python train.py --encoder_arch="convformer" --encoder_activation="quick_gelu" --encoder_widths=[64, 128, 256] --init="kaiming_normal" --eps=1e-08 --steps=10200
Rows from block 4 of the image encoder of a small image-text matching model, named by matrix and row number. Rows with one number belong to one neuron. Each number is 500 + 50 x the weight over its row's rms, rounded and kept within 0 to 999. All counts start at 0. Numbers have three digits each.
After each neuron's rows are labels from the 100 images, of 14976, where the neuron reaches its highest value: "strongest on" is what is common among them. Only what is clearly more common there than usual is listed. The data: simulated telescope pictures of galaxies. In brackets: how many of the 100, against the usual share in percent.
# fc1: MLP up (encoder.blocks.4.mlp.fc1.weight, 384x128), inputs 0-31
# fc2: MLP down (encoder.blocks.4.mlp.fc2.weight, 128x384, transposed), outputs 0-31

fc1.383:526532542488498472481465544472494438478414534562460514489482566602522530521601541507492556517458
fc2.383:530574564466440411451462423450537489496416537502569581479473536531410472551439467482562555453497
strongest on: merging pair (73 vs 8.9)

fc1.57:547482475563572519378459499471466499447522443480543496592472457479508417504593491487513495462469
fc2.57:466414576531474486468544466528534501465380486518484524430491529560538600618463508538532553571439
strongest on: barred spiral (43 vs 9.1); winding: clockwise outward (34 vs 13.6); merging pair (32 vs 8.9)

fc1.89:501631472510552496488410505510450495477494505600423464511539519545534520482591472490461488548514
fc2.89:453412487496529480552521584540511467491479545481460529428479494581484441438485515469451542562502
strongest on: irregular (52 vs 9.4); barred spiral (25 vs 9.1)

fc1.257:389539463467500446489441488446464489586444490485564517406579452562462449513450473466474476510451
fc2.257:541378548505496610470519465497479519474467454433543564488468545491577606507509524537573471535512
strongest on: merging pair (68 vs 8.9)

fc1.271:506576510478477472440496498455484520503525476522394423483528540505508535452534398554469515508539
fc2.271:420439512506470563476523575444493577499412472506542467461483531441561480596524558593481503482468
strongest on: ring galaxy (55 vs 9.4); merging pair (40 vs 8.9)

fc1.360:488540435452502630533560480524493465508502546516502427519508462562576474509489507495464544531516
fc2.360:498405404510555431477508566517473465491489563539474537541513460565480556506497575498494486463435
strongest on: lensed arc (36 vs 9)

fc1.7:375465443473470605495372541487459550520470488486435525518440481419526409479434455515477434472435
fc2.7:496425535537489550501476397526525508479508480524506524448427520466457525463476455476541483515599
strongest on: bright star with spikes (71 vs 25.6)

fc1.291:419562515490476532487447474480542469524445506557521465508504408594481434614484468492520547522454
fc2.291:565411525546494575502520423524505503454484468428514608434432535494546591456504554517532515501481
strongest on: merging pair (75 vs 8.9)

fc1.314:563539592483490531527518525554477478485486504544483543423586453480513460394440521587383480536464
fc2.314:452466570501497594503511435480505488477427470465533568522565557487534526500484476551568513570526
strongest on: many stars (61 vs 35); bright star with spikes (58 vs 25.6); merging pair (56 vs 8.9)

fc1.156:564517484484514512518467448512500500537594453499440429545507519519494530505513452560536498505499
fc2.156:429552489456495460556516496565509512590475449484547499509453484493430439571449446507488441528523
strongest on: bright star with spikes (55 vs 25.6); merging pair (50 vs 8.9)

fc1.320:583537523477527446508390486489510506499543536500513538567530538490512493520596485458439424444523
fc2.320:521554599491435476478535430458602463505509464420491570528442546495487530535406520523561514479518
strongest on: irregular (62 vs 9.4)

fc1.283:500521587546479490497416451504514450536478433357552498588493494484437595469530562530450575484478
fc2.283:549521559478516480414502543469518479475559494511476578555490593554480489468482539529502556462441
strongest on: tilted (43 vs 18.3); many-armed spiral (35 vs 8.8); irregular (28 vs 9.4)

fc1.252:475566506489572488449374462532487481476509480572489466508492463508488472472654503444438442542528
fc2.252:536446523539536551498492457559457508459438464584444481499491562497599561538484497564480489532494
strongest on: round elliptical (91 vs 8.9)

fc1.162:492527462418491532470451570537490537405482493480534411439535444480412429507446461448402519467469
fc2.162:531399577534490564489491410498533483518482477476526565457408560472508571527481524527596498534523
strongest on: bright star with spikes (55 vs 25.6); lensed arc (40 vs 9); merging pair (26 vs 8.9); kind: ring galaxy (25 vs 9.4)

fc1.347:449498470469474461491458536446495432478487543436458482451566499632480503464550498469444503530495
fc2.347:574459601439432482495533494419548517513464511384533575456438549534496516433488494476537604491514
strongest on: two-armed spiral (100 vs 9); winding: clockwise outward (52 vs 13.6); winding: anticlockwise outward (48 vs 13.4); tilted (43 vs 18.3)

fc1.5:517640469532545515484469509529499521514595532539481471536534466527511502357508514491497497495518
fc2.5:563391540521521484506506620558505567492456478602477478522512533511509498473492552541523540474440
strongest on: winding: anticlockwise outward (46 vs 13.4); two-armed spiral (44 vs 9); barred spiral (37 vs 9.1); winding: clockwise outward (36 vs 13.6)

fc1.114:595526577460473466493478440563446485492553532483436479511471532482493553472575465528507568565481
fc2.114:439547543425423442546479415514525485572515517458556523511446473492419483584462428483491483502494
strongest on: many stars (61 vs 35); merging pair (37 vs 8.9); two-armed spiral (31 vs 9)

fc1.335:467582430467537471503459544497506497544498512524441441494612481588497476434530475494439491505601
fc2.335:644467563448475565485595550511597476522412504482467471469433533579553511495477480552507598509539
strongest on: bright star with spikes (53 vs 25.6); merging pair (41 vs 8.9); lensed arc (25 vs 9)

fc1.232:505618542500510441420390500435476451559437457582515559569516475565461411507537509436448412452486
fc2.232:498450578539467576450511386525515475467425490535523534482500520530518570590408500578523513537504
strongest on: irregular (29 vs 9.4)

fc1.208:522552444505518467515467455532487522534603459495415432524539466502461507433482438530519445533527
fc2.208:382558429510536466550470480552460421529447501477522523473554467557459519569464489468463402545615
strongest on: two-armed spiral (62 vs 9); winding: anticlockwise outward (42 vs 13.4); winding: clockwise outward (32 vs 13.6)

fc1.149:568538394519535453497462487515514459426498525583388517535554498480490551483560513486541433571502
fc2.149:466538486466438601435470535450511520510466434468547528448484523367554475567490550469492538458522
strongest on: irregular (69 vs 9.4); barred spiral (27 vs 9.1)

fc1.372:473583572510534501469452549432478517504556559435497502538469469485384498485532513484529442497461
fc2.372:537443608509460537511582501530523447488418448459473513431525571527539573554487471558500512538536
strongest on: bright star with spikes (58 vs 25.6); merging pair (31 vs 8.9)

fc1.284:556546503516550532479415442402481442565512457529577500559480459497502506526563502449436567505483
fc2.284:506469586507465523459511440507503476487404471500518538453498555548553532576494514521538545531532
strongest on: merging pair (27 vs 8.9)

fc1.183:587619452520573498550428497556492471507555516528453480545524466530466496335518468480526495531592
fc2.183:501470531426426420500566504557562547542495502471428454445529521520498539448447461542479587449497
strongest on: star cluster (59 vs 9.1)

fc1.41:612639478510486502515455513474493515521610525506474468525537472555527542382484455472451515508538
fc2.41:568420538512504477538550625567516536473384482535486492518569518473499485480485535569513502503463
strongest on: star cluster (68 vs 9.1)

fc1.64:558586460511555455517452486546463462496548530531403479524517506566457498421535455459465489565563
fc2.64:583500530503499532488506538566566478483506534538415466504505559562516517400515485517461568500474
strongest on: many-armed spiral (57 vs 8.8); winding: clockwise outward (46 vs 13.6); winding: anticlockwise outward (42 vs 13.4); two-armed spiral (29 vs 9)

fc1.96:582509515473453496507473485558488527562592481507450447537500564480515511514517439545504496513484
fc2.96:426556518443500460563508541554527528599524444510577527531433460471421395540462464482512463508505
strongest on: merging pair (77 vs 8.9)

fc1.219:467543479450529504457473445455496520487576562506437434455558484525549536533529414516424473547531
fc2.219:461378489479479472518574385533516529525548462421516469473476519495540569492430460537453460489515
strongest on: two-armed spiral (62 vs 9); winding: anticlockwise outward (53 vs 13.4); winding: clockwise outward (47 vs 13.6); tilted (42 vs 18.3)

fc1.188:544628475456507556547492485477588469551551487534518475462527445518526502450429412579451524507462
fc2.188:497355434554546521502504540523435512489468519548486496511524448502532587508482587485532458491447
strongest on: tilted (39 vs 18.3); two-armed spiral (37 vs 9); winding: anticlockwise outward (36 vs 13.4)

fc1.141:528525516432478501492455441529483481508450513560469492475459518600539560495551415474415514567533
fc2.141:531473542530449423448535548487561551448439553460470569477443596441421538499403536540503570417421
strongest on: lensed arc (83 vs 9)

fc1.74:518584520453514485512393460575459475557514472553423437512547489528502501492562458491485515527524
fc2.74:530503550492467545409521545456524518471509527447534593469431561435533488514503544517500542502425
strongest on: merging pair (95 vs 8.9); bright star with spikes (56 vs 25.6)

fc1.299:491568421462521512533472455485495500518599490488399429516563489524496478461478425492486448530575
fc2.299:462509401556528425530466453540396431477478491496456515462537504560514594574484510501470413563588
strongest on: two-armed spiral (77 vs 9); winding: anticlockwise outward (53 vs 13.4); tilted (41 vs 18.3); winding: clockwise outward (36 vs 13.6)

fc1.350:441554548520476581522489592495567498509403427460512475459526451462520419558493481396570595545552
fc2.350:453498556470473554531575471491623516501522447453477453523499550517579474471477534513522503539537
strongest on: lensed arc (78 vs 9)

fc1.18:523556458437481604531543559468543517529530523556486456503580556484459384399465493472473515497478
fc2.18:488416430490559476500504575527429526527567507525510481623520432523538551491508584475552440448394
strongest on: winding: anticlockwise outward (49 vs 13.4); two-armed spiral (32 vs 9); many-armed spiral (30 vs 8.8)

fc1.234:580547530586546527580407516484410548550597519454439408546519465470590445495529498443478514597451
fc2.234:437460540514487430494557662535516527465407490437525532489564504487520509514436546612449518508506
strongest on: bright star with spikes (56 vs 25.6); merging pair (31 vs 8.9)

fc1.182:505590570458528533533375494478511506578493544463500497559371443523508490562458527462486470470494
fc2.182:541495594515415525481541392456514468474433453500467548448482554497527521524465506543534527533568
strongest on: ring galaxy (53 vs 9.4)

fc1.98:506526461511612457501412572530400459475509490542472522554494515604507479520584516482499436525570
fc2.98:482584448548534561504534481522469527519580483559545400570595388485546486484394535529555402527510
strongest on: round elliptical (74 vs 8.9); irregular (26 vs 9.4)

fc1.128:497531547482542526504494432531466481478480410534508489509465458496527530482561491516612574561508
fc2.128:597461431556592502502541538510457532479549526551501548522458459530547557471483575517499424511464
strongest on: merging pair (25 vs 8.9)

fc1.238:491546466459537473460482473435482501494580548492418405445514489558488543487521411519382492543532
fc2.238:458393526479476456514588429527561526512535495400538527480439515489520526431399495511493510463496
strongest on: two-armed spiral (73 vs 9); winding: clockwise outward (56 vs 13.6); tilted (44 vs 18.3); winding: anticlockwise outward (44 vs 13.4)

fc1.99:502633480505551504461456512497584521540506559523500482529601507503520521413509441495470517503541
fc2.99:579365536537532516511588591548469545460458442543473534519460538518550529506543592548588501512472
strongest on: barred spiral (40 vs 9.1); winding: anticlockwise outward (34 vs 13.4); star cluster (30 vs 9.1)

fc1.175:513594490495561506500435517505455485520521549558446435533509500556527513424586433482448507547595
fc2.175:512496468509491498478530560565541480481558492502458473510597506558504492407490533547498532524512
strongest on: many-armed spiral (92 vs 8.8); winding: clockwise outward (52 vs 13.6); winding: anticlockwise outward (48 vs 13.4)

fc1.202:479523516486563568474390517540446462567482507525540482542532460575521450505560481491403454536595
fc2.202:467574500484432578504469490490536565526586426506581414550590436440554489472384535500538489438453
strongest on: round elliptical (98 vs 8.9)

fc1.150:472516433507471399515553498491519427488502566576415563485504507515449475410465425491479476481529
fc2.150:522454489492430629461483560449465551489486443523557451458474457443583455585566562560487558524525
strongest on: barred spiral (47 vs 9.1); winding: anticlockwise outward (34 vs 13.4)

fc1.346:479572466448536510462492451435471472486568543532416408458539511530511535510512418486408467527517
fc2.346:482380520457451449505578391506556552534550493380527497489487513494536577464429472522452500475509
strongest on: two-armed spiral (64 vs 9); winding: clockwise outward (51 vs 13.6); winding: anticlockwise outward (49 vs 13.4); tilted (47 vs 18.3)

fc1.200:476597464480555444502431535486530508523610531505495499574488457554464471358515482410483514514547
fc2.200:579547542451503521501471574549581549530547521544483470532504495546485447381461498509473595452490
strongest on: many-armed spiral (98 vs 8.8); winding: anticlockwise outward (53 vs 13.4); winding: clockwise outward (45 vs 13.6); tilted (40 vs 18.3)

fc1.153:520596460523499510450398474471489538472635470548458422565542516485527561444511515534512507452464
fc2.153:450624395530573558496381544472429460493607490581499430560542416521541488505552541442493441529518
strongest on: bright star with spikes (56 vs 25.6); winding: anticlockwise outward (42 vs 13.4); two-armed spiral (41 vs 9); barred spiral (36 vs 9.1)

fc1.9:544507496516515441456517449514549472411573545521396456512529548464482567452488510520503563479483
fc2.9:457539460514525618469438541471462481487562429574495465525530480450578480573530574490525465501528
strongest on: many stars (60 vs 35); winding: clockwise outward (50 vs 13.6); many-armed spiral (36 vs 8.8); barred spiral (36 vs 9.1)

fc1.236:514544444563587465505442553534429428490482544555487478599459499539470475508589462429525452591537
fc2.236:562539459591567570503558541530430532472543500568549425565574392450594476505466537550550402521504
strongest on: irregular (99 vs 9.4)

fc1.336:503626432527527513461409495503472492460586494562454398577573512535531504415508499502504460440514
fc2.336:429590430507572555489430580533429512535571503643504409535527391595564472521585535474457486513496
strongest on: winding: anticlockwise outward (50 vs 13.4); barred spiral (45 vs 9.1); two-armed spiral (41 vs 9); winding: clockwise outward (38 vs 13.6)

fc1.301:454586545441513528468406514507519491546519498584475444502557521533523495459556477496462551491497
fc2.301:542455551496460435436548519463472534493389502477492523408467534447463494592532450564533525486450
strongest on: merging pair (72 vs 8.9)

fc1.205:466509426454500450498435512516467419505508511509388512477541527561487569444561477451436520525531
fc2.205:611472555473447493483581552470519516479428513421517562465449557543527531422482476536482599498527
strongest on: two-armed spiral (67 vs 9); winding: clockwise outward (40 vs 13.6); merging pair (27 vs 8.9)

fc1.178:617467523459413506572445454463482466531510455438430541505407508520436517457542502428580485376489
fc2.178:526569571535509559515517492476498429477518469551468499582509477554560560580559483588586528553527
strongest on: many stars (67 vs 35); bright star with spikes (61 vs 25.6); merging pair (27 vs 8.9)

fc1.169:446545445493551508551462482545449475489491492488475462508475496581532489489597484473501473524561
fc2.169:573415560544515493482550561584458512481414511510534490441455546469502609548482561517510489498479
strongest on: many-armed spiral (44 vs 8.8); round elliptical (40 vs 8.9); winding: anticlockwise outward (33 vs 13.4)

fc1.79:431522529469486507488551427488516498542507556519480433434511479559550486571543370509420495511608
fc2.79:442344535465451512498534424483526522521508454426517512475475555508555609531487540519478525471476
strongest on: two-armed spiral (71 vs 9); winding: clockwise outward (51 vs 13.6); winding: anticlockwise outward (47 vs 13.4); tilted (46 vs 18.3)

fc1.209:551642452503574481494426513529511496544594531527462488551471460563505481368528447447475480520526
fc2.209:585487551444466462475556506546568572531553502541466457480520522520519517420440431563473605449481
strongest on: star cluster (46 vs 9.1)

fc1.247:495641518444493521445461535512507510493508473602458450497587507517568497442507436526427553516516
fc2.247:573423569448444467529498545533500510528473458486437466466447529498446439557551463544474525534437
strongest on: merging pair (81 vs 8.9)

fc1.354:580584397499539499497421459462484503469590484512422425543506487508475501476528477512492465523507
fc2.354:434595407538584481510483508523458446479518558574480460516559427580574510523499485486441454530646
strongest on: two-armed spiral (63 vs 9); winding: clockwise outward (53 vs 13.6); tilted (38 vs 18.3)

fc1.28:593551409561531402472475485514498492434545567511385482573549552470473567420512504495506550535520
fc2.28:448553471488477605448458520443494501501513430497513494466508521393561504572506558465515490481537
strongest on: barred spiral (46 vs 9.1); winding: clockwise outward (41 vs 13.6); irregular (32 vs 9.4)

fc1.60:480517403490502441475410514444465467485545543489404484470551506549516542537542494447432482560505
fc2.60:542490525470521495515577472488524504526492536444506564449456494542538516417528440502478548499556
strongest on: two-armed spiral (90 vs 9); winding: anticlockwise outward (52 vs 13.4); winding: clockwise outward (42 vs 13.6)

fc1.322:384542620544414590512593420560494434430501494494547460527396532454474542492446444473471480513521
fc2.322:481502541524428629515519403519570546479509479478447512431513577456474489514376487492551505514543
strongest on: two-armed spiral (54 vs 9); tilted (44 vs 18.3); winding: anticlockwise outward (42 vs 13.4); winding: clockwise outward (31 vs 13.6)

fc1.361:550597486486558447531446472559493456486569515542396480519521485561463490407533446460484486548568
fc2.361:564522507501502515489512539555564487491557536544428455538517535582536528364507499542480561488492
strongest on: bright star with spikes (66 vs 25.6); winding: anticlockwise outward (34 vs 13.4); two-armed spiral (33 vs 9); many-armed spiral (31 vs 8.8)

fc1.118:431548473495509466503504492516457424521435489551436492462525540564503534514594469484464524520558
fc2.118:548432576488448405453567522529557514482446580476502560405389561486427470469471501553495542491471
strongest on: two-armed spiral (55 vs 9); merging pair (32 vs 8.9); winding: clockwise outward (32 vs 13.6)

fc1.204:406558500505528574443528475520477540432487528459561400527463580569461507518551538468501448522567
fc2.204:540495490468542464453488649506461513508531471527524481560398420508508471498500563494562494464365
strongest on: lensed arc (28 vs 9)

fc1.65:503555386491547555466422447481449522472584501535430433537484508498498460464519479510506373485506
fc2.65:488581361572595523496464515480409444448566529550482455575588417564558511484497522464480391577539
strongest on: two-armed spiral (53 vs 9); irregular (37 vs 9.4); winding: clockwise outward (36 vs 13.6)

fc1.230:487536500467576576526391534548479453521512477549484464526493476592546479490563479497413488523625
fc2.230:502594495467423579502485451488564562545594461513565416543600429437538479471368548490509495438430
strongest on: round elliptical (99 vs 8.9)

fc1.334:497601450505590476504403554537421424491468540577490515527460460614484459465633499464466474556562
fc2.334:572539528512519534509540516559490579507548444518539405566471441426523459472418487576558470467485
strongest on: irregular (42 vs 9.4); round elliptical (30 vs 8.9); many-armed spiral (27 vs 8.8)

fc1.375:535583504537578481513535495530460507511540546497468474534529469501472467379504432509501459512595
fc2.375:567468532437415445446527430500513529517531563456418523407516575545486618444509481537444602485516
strongest on: star cluster (94 vs 9.1)

fc1.311:569534471459525479462461485461498523508570544488410460477504508555522556468523438506437525494551
fc2.311:598435499525499554497556477484474535484558481438502512501455474497571552448492532541484487484521
strongest on: winding: clockwise outward (64 vs 13.6); two-armed spiral (63 vs 9); winding: anticlockwise outward (36 vs 13.4)

fc1.223:479512507408537559457432480521499495568489495561492464483512472599547456487537445460432486543650
fc2.223:434528510459440615473479480458587552516582480527574445500607480461592466471401532480504529414451
strongest on: many-armed spiral (98 vs 8.8); winding: anticlockwise outward (51 vs 13.4); winding: clockwise outward (49 vs 13.6)

fc1.43:491658437489494531469444418481494542491582509574402421535506507506544505429477497501469494464529
fc2.43:457576446497559462518405564525458512503531496592472432513515481540525490528494497482426508529516
strongest on: winding: anticlockwise outward (42 vs 13.4); two-armed spiral (37 vs 9); barred spiral (30 vs 9.1)

fc1.127:541560460480557439521454504551503468514576504515419481522529498561474505398562436465484483552558
fc2.127:562515518502493533498518550572552494498518530536423461526537522581528536376500478529479555510518
strongest on: bright star with spikes (63 vs 25.6); many-armed spiral (46 vs 8.8); winding: clockwise outward (38 vs 13.6); winding: anticlockwise outward (37 vs 13.4)

fc1.152:494537447501564502530422468564410439486541499491456451512493443555490485462606500457472453553584
fc2.152:475642538511497497522520542560529504549406508554575499508500435437512507513388529479502468478586
strongest on: round elliptical (84 vs 8.9)

fc1.195:473538401511529547446447506450455498465627490511423430538526501515514518455510471491500441516500
fc2.195:436586389563583526474490505525440432468561548579490462564590439584573514477520497492467445545575
strongest on: two-armed spiral (51 vs 9); winding: anticlockwise outward (37 vs 13.4); irregular (32 vs 9.4); winding: clockwise outward (31 vs 13.6)

fc1.167:549572470479568400513423505537479455491562530509423489528508486582435527408568502457480501563529
fc2.167:525461501506509513502565592564535490493521507548426431508533493561546511421487518566465518494531
strongest on: many-armed spiral (75 vs 8.8); winding: clockwise outward (54 vs 13.6); winding: anticlockwise outward (34 vs 13.4)

fc1.260:533567405518558573446422470453450524485614519523467433558521522520515496467538488536487436480491
fc2.260:451581396555576544501478514517435419480549545554464475548601387595599484472507520456479419580577
strongest on: winding: clockwise outward (45 vs 13.6); two-armed spiral (42 vs 9); irregular (34 vs 9.4)

fc1.313:431533401489541500550519497512529534538565484512433380511618474515506476449455470504509415519610
fc2.313:490525510435472463578480486557481441579432491441545535469479457539430457572498471456467452559569
strongest on: bright star with spikes (60 vs 25.6); winding: anticlockwise outward (44 vs 13.4); two-armed spiral (32 vs 9); merging pair (25 vs 8.9)

fc1.147:566562441526504529443387436489437536476631480538429427541492494507517535455508496522500472465499
fc2.147:390624403532591472529472525542438413506513530564466483538552393590517451526499475446472419552604
strongest on: winding: clockwise outward (56 vs 13.6); two-armed spiral (47 vs 9); barred spiral (28 vs 9.1)

fc1.70:544648449513586462513395517529440481505565515560421444541554476551486500402582475463491484520538
fc2.70:511582466503523546511470560550501501528480499574512421555544421640571527453520508520437489499544
strongest on: barred spiral (52 vs 9.1); winding: clockwise outward (38 vs 13.6); irregular (29 vs 9.4)

fc1.196:500613464492571514503435503497506519528578527524465428574519470575512496387542430492463501489564
fc2.196:562453562477450529500576546564548527489383504538470468446595574492529487479452479570477578485430
strongest on: star cluster (38 vs 9.1); two-armed spiral (32 vs 9); winding: anticlockwise outward (32 vs 13.4)

fc1.365:465567533471483515493512521380562493518474601457466479423522480443427448538422509474486485560537
fc2.365:527477569547491606486474372525570504474510488454496518408394582411506525525451521502562510457522
strongest on: bright star with spikes (53 vs 25.6); lensed arc (25 vs 9)

fc1.39:455585438493527494496486541504508451499486518597473469466619470571545479455482454460467513541585
fc2.39:595423559451449440468562432531631568512533521552445437504515547499495571498458408583507588433483
strongest on: merging pair (53 vs 8.9); lensed arc (42 vs 9)

fc1.83:495489468531458460400479550489583508499383529454492534437507469537441474527491592450438538477458
fc2.83:548523598477462591500507446470567497511503465493499551486451511447502435494467492526523587522518
strongest on: bright star with spikes (77 vs 25.6); merging pair (30 vs 8.9)

fc1.24:350582496449567472539421472485533487559445550506517525442486519535553465615458461437465523479421
fc2.24:507437540539491639484515429505530562460485463455526513442450569450559552507530524509604525479531
strongest on: merging pair (64 vs 8.9)

fc1.326:484536408515493453412459518538480456436490449492589504460506479475479440545515512481462475566523
fc2.326:495383576498430557503531490532527463450351433472495553440492628531504566552481494541548556567507
strongest on: bright star with spikes (71 vs 25.6); merging pair (29 vs 8.9)

fc1.123:481581492471561433492428547521420432489451534543491519474493536588486498473594465469472509535511
fc2.123:448585429472499522486470448501511474501581527548498470517527397551513504501416496534484492550533
strongest on: two-armed spiral (63 vs 9); tilted (39 vs 18.3); winding: clockwise outward (38 vs 13.6); winding: anticlockwise outward (31 vs 13.4)

fc1.157:510602456551591408493412534556434427466469550581468521540511465569467473487550476463484434551539
fc2.157:491550450569551551500525517547442511495548513576502424573603410528558490460434549524571409529503
strongest on: irregular (85 vs 9.4)

fc1.190:432579517454554443477509457491514491505490546459528496444592558523535494443526414542466527482545
fc2.190:518351555502482536480540611509494515482406460564496503515481512509531491586532576553542517479465
strongest on: ring galaxy (60 vs 9.4); merging pair (35 vs 8.9)

fc1.378:494546457545553461439554500483403499469475511563577573505511487448454524572490507430535510505489
fc2.378:504500626442445596469531457504550469513431498420466558465511548495519506494527520553487613548549
strongest on: many stars (60 vs 35); bright star with spikes (54 vs 25.6); barred spiral (32 vs 9.1); merging pair (30 vs 8.9)

fc1.351:445533569374583401492549472427442444541432499555518524492555458446526458524453517479487454390498
fc2.351:582395554509519571486482387476538512500514505494516566476396532475514500535475486533587518488478
strongest on: merging pair (67 vs 8.9)

fc1.177:523596477498605451471456520512441437486459503581473507532463524587494488495564472468469478537514
fc2.177:468566426527533538481505493520459502499590533563497423564612386546543481486432535525519429551499
strongest on: irregular (73 vs 9.4)

fc1.179:436600438498516524464422479466515517498618526525412421522548505516523523438494451498474492457484
fc2.179:540572439520573592515421625543404488524590459598482420595468428555531425515568552488490442558429
strongest on: winding: anticlockwise outward (49 vs 13.4); two-armed spiral (47 vs 9); winding: clockwise outward (38 vs 13.6); barred spiral (35 vs 9.1)

fc1.325:477573410509525475399463444455507548453617534515439453475534518525531551510506470507455498507490
fc2.325:446497389550580605519513530566459457468525481589437390553592497553599541498462508525452430535527
strongest on: winding: clockwise outward (68 vs 13.6); barred spiral (52 vs 9.1); two-armed spiral (27 vs 9)

fc1.268:462566445539551515499423487502397433472509474491434498468519500542478496501555492433496444569533
fc2.268:536512521568555487542546548579469520515469505564610548521448435422478505514434527470566421492525
strongest on: irregular (48 vs 9.4); round elliptical (43 vs 8.9)